python train.py --model="self-supervised image encoder" --dataset="larger renderings of crowded toy scenes" --train_examples=45211 --image_size=32 --crop_scale_min=0.4 --horizontal_flip=true --translate=0.06 --color_jitter=0.4 --method="barlow_twins" --arch="swin" --norm="layernorm" --norm_position="pre" --activation="swiglu" --mlp_ratio=2.67 --head_dim=64 --fused_qkv=true --bias="all" --qk_norm=false --parallel_block=false --inner_norm=false --moe="expert_choice" --drop_path=0.15 --num_experts=8 --moe_every=2 --expert_mlp_ratio=0.25 --experts_per_token=2 --shared_expert=false --patch_size=[2, 2] --depths=[3, 6, 3] --widths=[64, 128, 256] --projector_hidden=1024 --projector_out=1024 --projector_hidden_layers=2 --residual_init="none" --optimizer="adamw" --lr=0.0013 --beta1=0.9 --beta2=0.99 --eps=1e-08 --gradient_centralization=true --l1_shrink=0.01 --steps=8400 --batch_size=256 --epochs=47.6 --lr_schedule="cosine" --final_lr_fraction=0 --warmup_steps=420 --weight_decay=0.0
Rows from expert 6 of block 7, named by matrix and row number. Rows with one number belong to one neuron. Each number is 200 + 40 x the weight over its row's rms, rounded and kept within 0 to 999. All counts start at 0. After the name is the row's rms in percent of the matrix's.
# gate: expert gate (model.blocks.7.mlp.gate, 8x32x128), inputs 64-127
# up: expert up (model.blocks.7.mlp.up, 8x32x128), inputs 64-127
# down: expert down (model.blocks.7.mlp.down, 8x128x32, transposed), outputs 64-127
gate.17,090,174,192,200,206,135,225,194,199,193,191,129,163,207,199,193,184,217,199,246,138,253,201,209,133,208,199,150,133,191,176,240,213,265,244,280,266,130,212,194,202,174,196,207,163,210,199,128,183,212,234,292,217,203,268,194,132,210,203,203,212,229,172,313,147
up.17,076,235,191,194,194,222,176,200,225,184,201,267,227,246,202,198,224,188,239,181,211,162,189,199,179,289,179,203,212,205,234,193,183,202,235,124,196,269,222,203,202,218,244,220,243,246,165,198,227,228,141,115,206,226,190,229,188,168,196,143,192,116,266,178,240
down.17,087,239,196,200,183,161,158,177,206,227,222,217,161,199,155,185,177,195,196,199,227,240,93,260,203,201,198,193,195,125,223,233,194,165,190,186,354,177,222,258,148,207,302,170,181,225,197,250,198,137,195,191,200,248,200,199,199,270,200,173,195,284,199,266,123
gate.18,108,201,200,249,177,245,188,139,198,221,196,177,174,218,200,226,254,138,213,284,201,182,219,249,176,214,200,203,143,191,178,349,199,177,180,174,197,150,196,230,157,183,260,160,178,304,171,213,213,195,199,154,220,276,199,211,131,223,213,211,239,131,183,271,188
up.18,137,206,167,213,208,220,177,181,161,264,194,257,106,187,207,133,266,286,300,202,128,200,211,170,199,213,201,150,237,204,186,214,171,184,199,155,185,187,128,224,190,272,179,230,198,207,164,205,192,105,236,182,214,207,198,201,295,283,223,202,178,197,172,140,188
down.18,114,231,214,258,190,293,17,166,181,160,198,198,173,252,216,208,229,197,208,302,119,156,225,242,184,256,202,222,225,199,201,192,194,196,173,195,199,220,187,203,266,127,232,212,202,237,99,245,252,139,178,204,233,107,150,180,188,193,214,211,202,257,144,210,124
gate.19,087,272,199,199,273,250,125,202,212,208,195,204,211,199,195,206,254,160,126,208,201,197,202,198,144,199,206,236,116,176,275,136,203,190,205,193,200,236,187,238,187,178,242,188,199,260,239,291,209,178,185,121,199,194,248,178,200,234,235,202,270,203,206,190,200
up.19,093,149,177,204,183,218,204,82,171,158,238,162,192,205,278,198,188,202,266,181,194,260,198,222,221,196,171,179,227,258,177,215,229,178,201,201,242,184,49,224,190,229,168,45,244,176,205,165,131,200,259,194,222,211,188,205,220,143,200,201,188,170,222,198,205
down.19,097,196,199,277,183,198,197,209,204,196,203,199,162,272,206,173,183,231,202,229,196,243,182,150,225,198,225,195,305,169,167,147,223,200,276,220,165,178,207,222,199,205,280,253,198,138,34,209,205,179,171,156,189,234,200,187,154,171,188,174,214,164,200,123,197
gate.20,096,182,139,208,223,205,236,287,203,202,197,259,199,210,192,245,254,179,157,237,183,194,198,127,147,236,51,202,204,205,146,196,195,90,195,138,194,218,202,205,191,201,200,217,248,191,226,228,315,201,144,184,199,200,242,328,183,254,207,189,215,173,244,153,205
up.20,094,253,211,111,196,195,127,186,193,197,206,287,200,163,226,202,255,202,261,202,196,207,162,187,202,201,277,149,224,206,211,250,187,199,189,199,192,141,177,172,199,186,175,201,200,196,172,56,203,55,175,217,175,200,211,181,179,208,187,206,185,251,165,269,177
down.20,086,97,113,215,213,133,200,265,203,209,195,170,237,208,183,221,173,250,144,173,183,173,280,194,209,169,156,239,194,200,184,198,205,296,202,218,179,242,172,169,190,262,200,206,173,197,194,190,209,230,273,142,203,221,194,259,202,190,213,200,196,184,215,88,300
gate.21,138,221,221,230,226,275,149,185,222,258,189,181,191,216,205,194,233,195,195,232,136,241,199,201,182,245,223,174,147,168,184,213,156,148,163,169,197,114,211,227,198,185,213,168,217,241,172,133,206,214,292,150,200,282,181,221,181,245,287,253,208,257,177,198,146
up.21,115,201,200,207,217,171,324,198,200,192,265,198,206,269,202,209,97,213,186,184,259,200,203,148,259,230,257,200,262,224,155,175,196,220,219,219,199,246,250,205,200,290,159,210,199,134,211,262,186,284,207,199,220,164,178,192,267,206,167,210,161,202,259,215,244
down.21,111,235,240,194,187,181,240,198,197,196,193,198,239,151,198,176,161,219,173,82,199,215,323,196,196,154,159,163,264,206,194,186,98,293,201,178,200,211,197,258,176,218,218,204,214,201,250,208,210,203,201,210,204,189,235,212,294,267,95,175,164,191,180,249,215
gate.22,082,283,204,132,227,211,202,217,156,196,187,276,185,194,231,201,225,200,288,21,219,207,242,105,238,220,202,186,229,200,196,248,186,200,298,268,194,207,135,194,186,156,184,189,191,174,107,227,180,181,157,213,179,198,197,181,228,269,188,183,161,199,194,204,146
up.22,084,167,221,210,160,173,94,195,207,247,319,202,226,157,156,116,193,251,150,200,175,206,182,211,216,204,212,205,213,196,274,149,213,214,196,213,242,237,229,189,207,199,182,154,119,175,206,205,222,166,204,209,128,206,204,204,191,200,207,200,158,263,102,192,184
down.22,110,256,199,217,218,208,194,185,184,197,207,154,193,199,203,196,98,205,250,205,205,204,198,239,199,290,198,139,211,243,196,175,181,171,239,100,216,200,134,212,199,151,274,138,150,247,199,209,202,191,196,251,201,184,201,175,276,210,200,203,203,146,109,213,122
gate.23,093,171,265,116,184,195,227,163,212,154,187,192,245,254,169,264,199,227,193,145,159,182,196,167,210,172,210,201,239,210,199,317,195,201,213,207,198,200,273,169,195,177,128,200,193,199,176,234,166,190,235,311,250,211,199,161,200,212,147,202,200,215,108,203,203
up.23,085,231,203,151,268,130,152,226,234,302,219,150,210,172,250,203,215,200,155,200,214,221,158,209,194,247,196,188,171,197,197,190,223,170,103,218,245,277,202,278,181,156,182,210,201,233,201,200,240,206,162,234,195,189,201,224,90,281,210,235,242,221,212,187,172
down.23,076,184,198,254,198,207,241,203,205,275,202,211,200,200,220,200,145,196,179,202,192,208,159,188,288,227,183,195,172,231,203,217,205,195,95,212,301,73,199,247,180,254,210,231,202,194,200,197,127,148,214,291,226,203,192,200,200,262,262,206,177,246,235,178,178
gate.24,134,182,209,202,205,219,177,200,176,195,230,178,125,177,200,204,257,191,214,231,142,177,209,196,162,205,202,209,202,266,261,212,213,200,244,127,188,214,200,200,247,193,186,198,234,199,241,247,222,100,120,203,139,193,232,200,164,197,226,202,246,202,181,243,105
up.24,124,210,265,135,214,201,164,261,164,223,198,212,220,200,198,191,210,142,238,199,178,198,223,204,257,188,203,261,169,213,191,189,254,171,199,160,181,164,185,176,219,171,116,188,200,182,201,231,222,233,202,193,128,200,251,187,170,194,163,207,213,280,147,355,159
down.24,115,252,168,241,206,182,211,201,75,142,207,253,152,301,198,192,144,206,216,171,199,194,254,172,210,174,193,202,245,236,180,187,187,170,281,176,90,181,200,174,199,210,195,187,246,145,156,172,162,158,200,219,164,222,204,191,212,190,142,192,201,145,165,185,283
gate.25,082,200,192,201,260,155,210,237,237,231,173,201,190,206,232,232,171,195,184,200,311,259,241,198,235,192,175,212,187,233,92,199,201,234,217,223,192,201,225,206,213,173,225,196,200,199,181,235,174,242,183,128,200,238,199,170,116,165,201,205,200,196,241,270,204
up.25,092,185,203,200,186,289,193,161,126,206,200,200,214,172,175,124,291,232,213,144,107,200,199,200,188,193,247,123,291,210,192,201,167,176,209,116,196,198,172,213,173,226,187,215,246,200,199,200,203,197,207,177,169,197,173,204,294,229,213,191,183,217,182,168,222
down.25,099,188,181,201,277,170,249,200,256,200,192,146,200,214,242,200,190,200,181,208,217,152,203,245,250,204,188,280,210,218,198,179,209,195,200,212,288,208,214,278,126,188,225,179,228,144,298,142,211,198,282,200,200,202,198,240,155,195,199,219,202,200,313,207,213
gate.26,134,188,195,240,185,317,153,110,117,191,217,197,141,158,176,261,312,209,217,199,190,203,202,217,148,206,250,218,158,225,200,217,195,229,200,143,198,203,170,204,223,188,210,125,156,329,204,190,206,222,153,133,259,194,202,263,116,223,264,194,168,204,197,220,197
up.26,122,197,188,160,220,164,218,199,201,181,215,264,214,240,208,130,150,220,200,143,241,194,222,201,203,179,221,188,272,194,203,141,206,232,229,319,192,263,243,218,188,288,197,235,201,158,201,191,207,174,249,209,179,198,176,153,267,204,179,168,173,164,211,128,248
down.26,116,204,196,129,151,191,359,206,175,218,295,267,258,155,200,207,183,205,193,201,243,175,264,165,210,164,166,236,201,198,164,192,198,262,245,245,178,280,197,153,209,214,223,218,193,206,293,166,159,231,250,234,200,177,194,250,182,232,162,152,187,142,259,186,252
gate.27,091,162,193,214,140,200,268,186,144,137,197,262,188,188,209,324,181,206,221,154,261,183,183,220,271,226,200,192,222,126,119,200,157,221,189,216,253,192,175,232,172,257,248,205,198,177,235,206,200,198,180,221,227,181,178,166,253,202,165,203,197,94,200,196,221
up.27,111,205,219,225,230,206,308,223,201,202,227,203,200,196,167,168,106,211,150,188,213,234,230,155,203,173,253,196,245,219,199,173,177,238,204,274,196,313,198,215,248,221,164,214,189,116,194,286,177,242,154,202,175,196,193,216,331,203,199,192,169,248,245,194,212
down.27,097,186,176,200,184,269,108,200,212,165,224,106,201,214,200,200,216,242,235,224,181,191,169,174,197,219,151,143,190,200,235,239,204,176,183,199,200,218,223,200,189,173,119,228,258,202,173,223,186,212,219,212,202,194,211,116,152,196,288,230,197,316,184,172,208
gate.28,085,141,145,198,191,201,200,193,209,206,44,218,208,176,154,206,253,200,151,201,175,189,200,201,182,178,158,197,171,200,205,257,251,219,205,153,194,196,200,210,103,236,207,151,203,230,219,169,200,203,241,200,182,210,238,199,194,206,187,192,272,215,78,203,311
up.28,086,170,172,205,156,223,138,120,146,187,244,213,198,199,199,206,203,200,209,307,244,247,141,193,235,198,199,202,202,131,151,141,84,173,197,196,184,92,202,208,216,204,189,196,163,172,246,166,245,262,199,220,278,170,156,236,199,196,234,218,186,200,219,186,197
down.28,097,207,208,207,142,195,188,185,234,187,86,212,201,154,191,107,239,202,225,131,226,161,197,206,269,190,202,239,199,220,203,204,230,211,200,214,194,210,204,96,321,295,139,192,225,165,158,200,179,199,249,220,194,175,203,200,224,245,188,229,223,253,100,173,286
gate.29,089,144,192,212,218,177,201,195,192,204,327,121,246,191,184,192,133,224,193,186,148,193,199,201,219,192,242,193,191,234,193,150,183,193,197,192,200,188,298,204,242,249,187,207,202,176,198,215,171,248,204,202,204,205,168,135,203,223,261,209,127,210,271,205,200
up.29,078,209,182,179,157,231,218,207,200,165,153,223,140,80,186,200,190,198,314,202,169,196,162,240,199,214,196,204,317,196,252,198,209,200,234,94,202,95,202,201,166,174,139,204,204,205,213,217,202,153,183,247,154,200,216,269,204,204,188,205,207,231,180,130,221
down.29,093,194,199,191,164,255,205,207,207,172,164,210,205,280,195,264,221,201,205,207,203,212,192,212,228,165,170,207,122,250,206,206,205,200,190,215,222,184,226,185,189,195,197,152,217,65,97,188,186,203,195,263,214,249,201,171,165,178,154,212,278,228,193,189,217
gate.30,101,128,231,208,201,305,255,164,193,221,170,193,199,179,186,224,175,221,187,182,187,187,200,209,122,210,170,189,199,145,85,239,199,252,117,162,203,229,117,202,200,221,155,180,50,180,191,244,228,163,149,269,219,193,214,249,163,268,223,177,210,192,199,171,218
up.30,105,262,200,145,198,238,160,201,102,205,144,224,191,188,173,179,322,255,194,200,179,193,195,243,175,231,185,135,191,192,196,189,209,203,190,195,201,84,193,168,208,216,173,189,199,239,153,174,227,94,232,204,175,203,257,179,152,205,201,133,186,277,142,296,120
down.30,106,190,255,276,257,219,199,198,207,202,204,251,181,242,163,182,189,194,186,108,183,147,199,230,215,208,235,199,296,165,199,196,231,189,237,162,206,201,170,112,226,226,222,186,230,194,242,197,126,186,236,186,111,176,173,221,303,202,197,142,181,163,186,191,193
gate.31,112,231,200,226,130,221,174,199,217,225,204,131,214,185,169,209,239,250,205,261,204,265,188,183,212,242,155,172,186,186,268,185,168,238,194,209,199,162,204,201,202,203,202,138,174,198,204,176,200,166,150,191,205,148,278,118,207,192,316,271,166,234,175,186,146
up.31,123,230,245,201,383,98,197,212,213,223,226,200,177,164,181,206,154,208,137,211,219,286,238,186,220,211,167,179,184,188,167,201,187,198,168,231,197,251,202,207,225,281,174,287,185,188,214,277,201,197,208,232,212,139,214,252,199,251,165,212,162,112,191,202,157
down.31,114,203,207,195,106,196,168,148,221,134,168,206,203,146,204,206,187,123,206,163,192,115,259,225,201,176,221,199,212,222,148,185,167,230,213,205,182,205,203,155,202,174,199,127,218,236,239,189,216,239,233,172,306,190,139,232,251,207,186,134,158,202,198,208,259